config = dict(
    arch='preact_resnet',
    model='self-supervised image encoder',
    dataset='views of escape-time and Newton fractals',
    train_examples=72500,
    image_size=32,
    crop_scale_min=0.2,
    horizontal_flip=True,
    color_jitter=0.6,
    method='barlow_twins',
    norm='batchnorm',
    hidden_act='relu6',
    depths=[4, 4, 4],
    kernel_size=3,
    stem='single',
    avg_pool_shortcut=False,
    widths=[64, 128, 256],
    projector_hidden=1024,
    projector_out=1024,
    projector_hidden_layers=1,
    init='trunc_normal_002',
    residual_init='scaled_by_depth',
    optimizer='soap',
    beta2=0.999,
    learning_rate=0.0048,
    beta1=0.9,
    shampoo_beta=0.999,
    eps=1e-08,
    precondition_frequency=32,
    max_precond_dim=1024,
    merge_dims=True,
    one_sided=False,
    adamw_lr_other_params=0.0023,
    max_steps=10500,
    batch_size=256,
    epochs=37.1,
    lr_schedule='cosine',
    final_lr_fraction=0.05,
    warmup_steps=310,
    weight_decay=0.03,
    adamw_weight_decay_other_params=0,
)
Rows from block 4 of a small self-supervised image encoder, named by matrix and row number. Rows with one number belong to one channel. Each number is 200 + 20 x the weight over its row's rms, rounded and kept within 0 to 999. All counts start at 0.
Before each channel's rows are labels from the 100 images, of 14848, where the channel reaches its highest value: "patch colour" is the nearest of a few named colours to the mean colour under the peak; "top examples" is what is common among them. Only what is clearly more common there than usual is listed. The data: views of escape-time and Newton fractals.
# convs0: first 3x3 conv, stride 2 (model.blocks.4.convs.0.weight, 128x64x3x3, each kernel summed), inputs 0-63
# convs1: second 3x3 conv (model.blocks.4.convs.1.weight, 128x128x3x3, transposed, each kernel summed), outputs 0-127

patch colour: grey; pink
top examples: grey
convs0.52,228,200,186,167,196,228,204,174,161,187,185,189,202,156,180,205,210,213,174,210,214,182,182,199,196,247,217,237,196,228,213,197,207,188,218,163,217,174,183,196,223,210,215,191,204,237,172,178,237,179,194,205,207,198,200,204,207,204,195,183,183,213,202,235
convs1.52,205,203,241,210,185,198,155,188,213,177,173,203,170,213,189,193,204,180,204,219,211,232,199,197,223,226,176,179,186,221,196,185,227,180,172,216,201,216,186,231,179,205,164,191,214,158,210,193,182,230,222,171,177,206,196,182,231,202,206,179,183,188,195,188,192,209,167,175,227,209,164,172,215,227,153,231,231,212,195,184,211,215,193,184,205,221,189,218,194,222,208,189,202,180,205,178,267,221,184,203,185,192,212,219,211,236,205,187,233,202,224,189,190,200,177,192,213,179,216,186,223,184,193,179,197,199,212,217

patch colour: black
top examples: pastel; grey; Julia set
convs0.53,215,205,191,223,194,201,219,187,189,135,209,176,217,273,176,199,214,219,224,219,188,198,210,199,190,203,205,209,161,210,211,195,170,212,205,210,179,197,177,193,173,206,215,218,221,173,211,186,190,193,199,204,176,192,212,205,185,201,210,165,194,203,171,170
convs1.53,194,208,225,206,191,165,226,190,169,191,184,212,229,222,186,210,195,173,233,184,193,179,223,215,186,169,222,237,176,202,207,196,202,222,231,167,187,234,169,182,226,182,176,190,180,206,214,212,191,166,201,237,225,203,203,188,168,188,208,196,203,196,196,179,196,171,190,201,187,203,168,196,184,197,209,166,179,190,234,189,197,221,217,194,203,230,208,204,198,204,188,172,166,202,198,189,226,190,186,176,214,183,204,168,231,181,199,191,207,206,172,235,213,238,219,180,198,215,199,211,218,234,194,148,162,226,204,179

patch colour: grey; pink
top examples: pastel
convs0.48,200,210,213,224,183,237,188,207,182,178,242,176,203,165,150,193,216,181,203,213,219,195,200,204,196,204,239,227,185,202,201,230,250,194,191,187,230,217,185,208,221,213,170,185,228,198,178,206,219,199,192,201,204,215,229,163,194,207,181,204,193,217,211,219
convs1.48,203,199,202,220,181,181,206,217,221,180,206,217,179,177,202,185,202,206,243,229,184,183,218,201,201,200,199,187,218,205,205,163,195,197,151,217,193,188,201,199,196,194,169,215,234,189,191,213,190,196,190,214,192,204,192,201,210,182,179,184,183,202,229,186,194,236,181,197,193,198,184,172,225,188,165,213,201,247,185,199,200,213,212,188,197,203,161,273,198,190,209,188,215,195,168,190,210,204,179,167,158,201,223,237,208,231,193,208,186,218,197,214,184,186,213,167,167,185,227,217,168,192,208,191,180,152,224,233

patch colour: black
top examples: pastel; tricorn; cubic Julia set
convs0.27,214,174,172,190,200,196,209,215,175,204,189,177,209,220,190,210,175,199,206,228,208,214,168,192,204,160,206,200,202,207,201,222,241,194,232,192,184,225,236,218,202,169,225,223,205,184,199,208,222,203,177,227,240,167,205,191,196,215,160,168,199,205,218,232
convs1.27,203,188,214,186,200,160,174,190,208,186,173,213,209,181,179,208,180,192,210,178,154,175,204,235,217,229,166,186,203,245,201,190,182,168,189,193,215,165,197,212,191,190,176,203,208,212,181,192,191,209,180,183,195,183,190,250,187,200,194,193,197,204,229,238,210,197,199,187,196,186,194,256,184,182,184,187,202,205,189,169,190,206,214,181,216,201,145,208,213,192,166,180,198,178,164,182,209,215,191,209,169,213,188,211,187,206,195,183,182,165,216,204,161,224,219,208,206,218,205,237,173,174,229,185,188,171,207,201

patch colour: grey
top examples: pastel; tricorn
convs0.38,167,198,184,213,212,198,180,231,207,230,217,208,185,257,174,195,205,161,195,192,203,199,206,192,221,233,169,159,203,195,222,211,204,165,197,209,174,201,174,175,184,203,177,212,193,243,213,206,207,176,205,187,179,226,177,222,197,213,173,197,202,184,197,214
convs1.38,180,212,204,181,182,160,209,179,197,186,190,199,203,191,203,203,160,223,200,205,222,173,194,216,199,218,213,212,234,191,176,183,154,185,208,216,184,232,213,195,227,192,204,181,198,227,207,208,218,125,199,226,171,205,194,196,172,179,198,188,188,176,195,204,178,202,190,216,190,175,197,197,205,218,223,212,197,182,231,225,216,196,245,218,194,168,195,182,167,209,223,232,249,195,209,215,205,185,234,200,200,195,196,207,223,186,160,205,177,209,174,178,229,185,207,181,165,186,237,203,226,196,206,214,181,190,202,211

patch colour: grey
top examples: pastel
convs0.16,187,195,204,180,186,201,205,183,201,165,203,190,187,178,200,214,165,207,190,205,187,214,194,191,230,188,225,189,168,208,212,201,222,209,195,195,189,211,252,237,224,227,205,240,152,175,208,183,215,226,238,182,203,181,201,209,179,185,232,185,206,181,197,174
convs1.16,187,207,184,211,212,223,184,223,229,219,197,216,214,197,168,181,205,186,203,195,178,212,193,222,200,204,220,201,233,174,204,191,171,231,189,218,208,223,181,192,226,204,213,239,197,213,186,203,178,205,206,184,227,213,186,180,214,249,180,228,218,207,211,231,204,183,197,193,203,203,197,206,212,210,190,180,189,190,196,213,205,200,174,151,243,204,186,162,202,217,214,204,225,213,205,222,186,196,167,201,202,201,188,179,201,173,209,225,236,182,163,192,218,166,226,197,193,162,191,197,188,177,227,223,175,277,199,212

patch colour: black
top examples: pastel; Mandelbrot set
convs0.34,181,171,161,199,204,176,184,207,226,258,182,215,226,237,164,205,200,177,213,194,206,190,199,183,208,185,182,212,184,216,206,205,207,187,241,201,179,187,173,170,193,198,199,239,239,215,187,186,187,216,207,230,183,194,192,211,196,212,228,220,195,188,218,190
convs1.34,235,183,221,221,175,203,196,172,187,175,211,184,213,235,193,210,181,197,203,194,205,202,224,205,195,210,225,224,186,208,232,224,172,230,238,171,193,206,191,196,208,206,190,168,186,194,200,222,211,192,196,224,243,221,181,202,175,141,173,198,202,192,207,220,207,181,177,234,180,179,181,194,165,208,231,193,183,184,206,199,201,216,219,195,181,201,194,177,190,192,178,202,156,231,205,176,218,203,198,187,160,195,234,181,217,159,224,184,196,204,159,194,205,196,214,163,226,195,193,200,200,199,208,162,211,206,169,184

patch colour: brown
top examples: pastel; Julia set
convs0.57,189,222,192,197,212,215,172,192,226,225,192,170,182,188,197,197,178,197,214,210,213,212,185,201,164,190,199,172,223,183,216,219,161,219,203,187,193,190,186,202,236,170,179,184,200,226,212,190,196,219,169,242,219,197,237,187,189,188,235,178,207,217,230,161
convs1.57,188,191,214,168,199,184,202,181,199,196,199,167,194,186,245,186,200,230,210,195,209,190,219,184,179,191,195,185,180,225,197,201,173,180,229,184,166,197,219,199,217,218,208,238,194,191,215,179,215,191,216,181,177,197,184,205,199,191,199,212,233,195,206,179,174,249,190,176,226,200,209,231,187,181,190,189,187,210,202,164,220,191,171,182,172,197,179,200,159,178,193,241,226,189,202,187,175,217,230,188,155,219,186,226,201,200,220,215,179,243,230,192,198,178,191,218,183,229,232,194,248,192,191,237,195,215,196,195

patch colour: grey; pink
top examples: pastel; Julia set; cubic Julia set
convs0.6,221,206,221,177,216,203,197,175,158,211,236,178,183,167,176,171,231,195,225,197,204,208,173,173,190,207,198,177,181,169,184,171,194,192,198,198,202,203,200,208,202,202,185,186,233,200,217,204,219,228,202,212,207,226,185,208,201,208,205,186,224,186,198,272
convs1.6,209,187,180,223,238,206,175,185,192,188,244,204,202,232,203,186,165,185,174,185,208,196,203,173,211,233,176,198,186,226,186,190,168,190,144,212,223,180,216,195,155,204,225,217,204,212,219,206,175,197,223,189,200,202,207,222,177,196,186,199,198,122,208,193,204,238,189,205,205,224,180,220,203,204,227,193,174,196,190,195,240,230,184,216,202,206,238,205,201,184,193,218,219,217,188,187,217,198,200,187,191,209,221,210,208,206,211,210,217,213,241,236,207,198,215,232,206,208,222,193,174,169,182,202,206,213,220,184

patch colour: black
top examples: pastel
convs0.102,227,191,196,205,194,199,239,174,221,209,160,209,252,174,189,169,185,189,165,206,172,209,184,213,203,192,219,198,211,197,211,185,193,212,212,173,250,198,192,176,176,220,209,206,176,172,198,187,221,176,199,221,186,185,205,183,214,242,209,211,184,195,185,181
convs1.102,207,211,219,256,198,210,230,193,199,176,182,215,212,203,204,236,163,215,151,206,189,173,190,226,176,233,192,232,197,214,205,222,197,166,187,209,217,181,176,199,202,181,175,169,182,196,204,181,217,248,191,210,198,187,194,205,170,147,200,177,194,194,191,241,201,178,179,229,185,181,210,194,191,176,210,212,194,182,234,213,217,200,221,188,198,225,199,210,204,192,197,210,198,174,197,202,215,207,197,201,167,190,209,186,146,189,200,179,207,198,200,191,176,226,186,157,223,199,188,218,160,217,206,193,184,182,214,182

patch colour: grey
top examples: grey
convs0.110,198,205,212,190,195,253,203,211,195,206,161,199,195,201,181,160,155,206,208,183,198,221,203,214,186,198,186,185,241,172,197,172,206,205,225,190,206,199,195,209,204,199,206,170,251,231,217,185,164,190,208,181,194,192,197,207,165,212,166,179,195,181,189,218
convs1.110,209,209,173,195,200,216,230,221,185,176,180,175,181,199,217,207,186,241,170,219,233,184,203,201,199,248,184,215,176,208,187,218,210,196,189,208,174,178,211,228,203,210,179,195,182,239,195,168,177,171,183,218,163,188,185,179,203,184,212,194,201,194,159,201,184,234,215,197,173,194,204,222,189,194,261,230,206,219,209,215,193,195,202,194,155,154,189,225,188,194,176,188,219,220,185,204,178,198,204,182,210,173,188,192,203,221,195,209,186,221,204,200,199,205,178,181,182,200,245,198,205,177,175,242,197,185,219,176

patch colour: black
top examples: pastel; Mandelbrot set
convs0.28,233,195,174,204,187,188,191,254,187,187,238,145,202,180,182,182,183,208,201,190,216,199,211,170,190,196,198,234,184,192,200,194,212,191,256,204,218,175,221,179,190,195,233,221,210,225,194,205,199,200,210,180,206,198,190,192,201,198,192,185,209,156,220,209
convs1.28,201,201,203,233,173,202,213,166,166,190,190,201,210,187,190,221,182,192,208,174,179,195,240,211,207,202,203,227,197,224,193,180,234,223,207,195,227,160,192,218,205,189,184,162,170,181,266,202,214,221,194,249,232,196,203,196,172,175,191,186,187,169,212,230,220,195,176,207,174,198,222,193,211,211,210,183,212,178,212,190,213,228,197,215,193,169,218,214,211,179,185,193,185,162,209,195,207,191,201,189,176,193,218,194,204,183,182,217,213,183,171,175,213,191,205,149,212,184,182,199,191,201,215,187,180,183,148,181

patch colour: grey
top examples: pastel; Julia set
convs0.111,166,198,179,179,219,214,194,216,174,192,183,202,190,170,193,184,197,178,213,201,199,201,197,188,213,193,213,174,231,184,216,211,173,179,203,196,215,197,221,225,234,178,159,176,228,204,201,193,181,217,208,204,230,168,244,189,198,180,185,172,241,223,235,192
convs1.111,226,207,172,172,207,185,206,238,222,199,164,178,176,214,191,215,261,224,190,195,206,195,197,182,212,172,215,205,195,207,186,190,182,210,225,204,197,203,205,166,200,194,202,187,201,226,171,193,203,194,190,216,224,197,208,208,180,187,201,226,205,186,195,182,163,209,215,204,213,184,181,229,175,175,209,211,237,206,173,191,214,175,190,218,161,197,207,194,193,173,170,204,234,241,185,215,163,192,182,231,168,209,201,195,185,217,232,200,198,173,240,203,169,193,220,205,190,215,237,192,185,181,186,255,182,187,216,202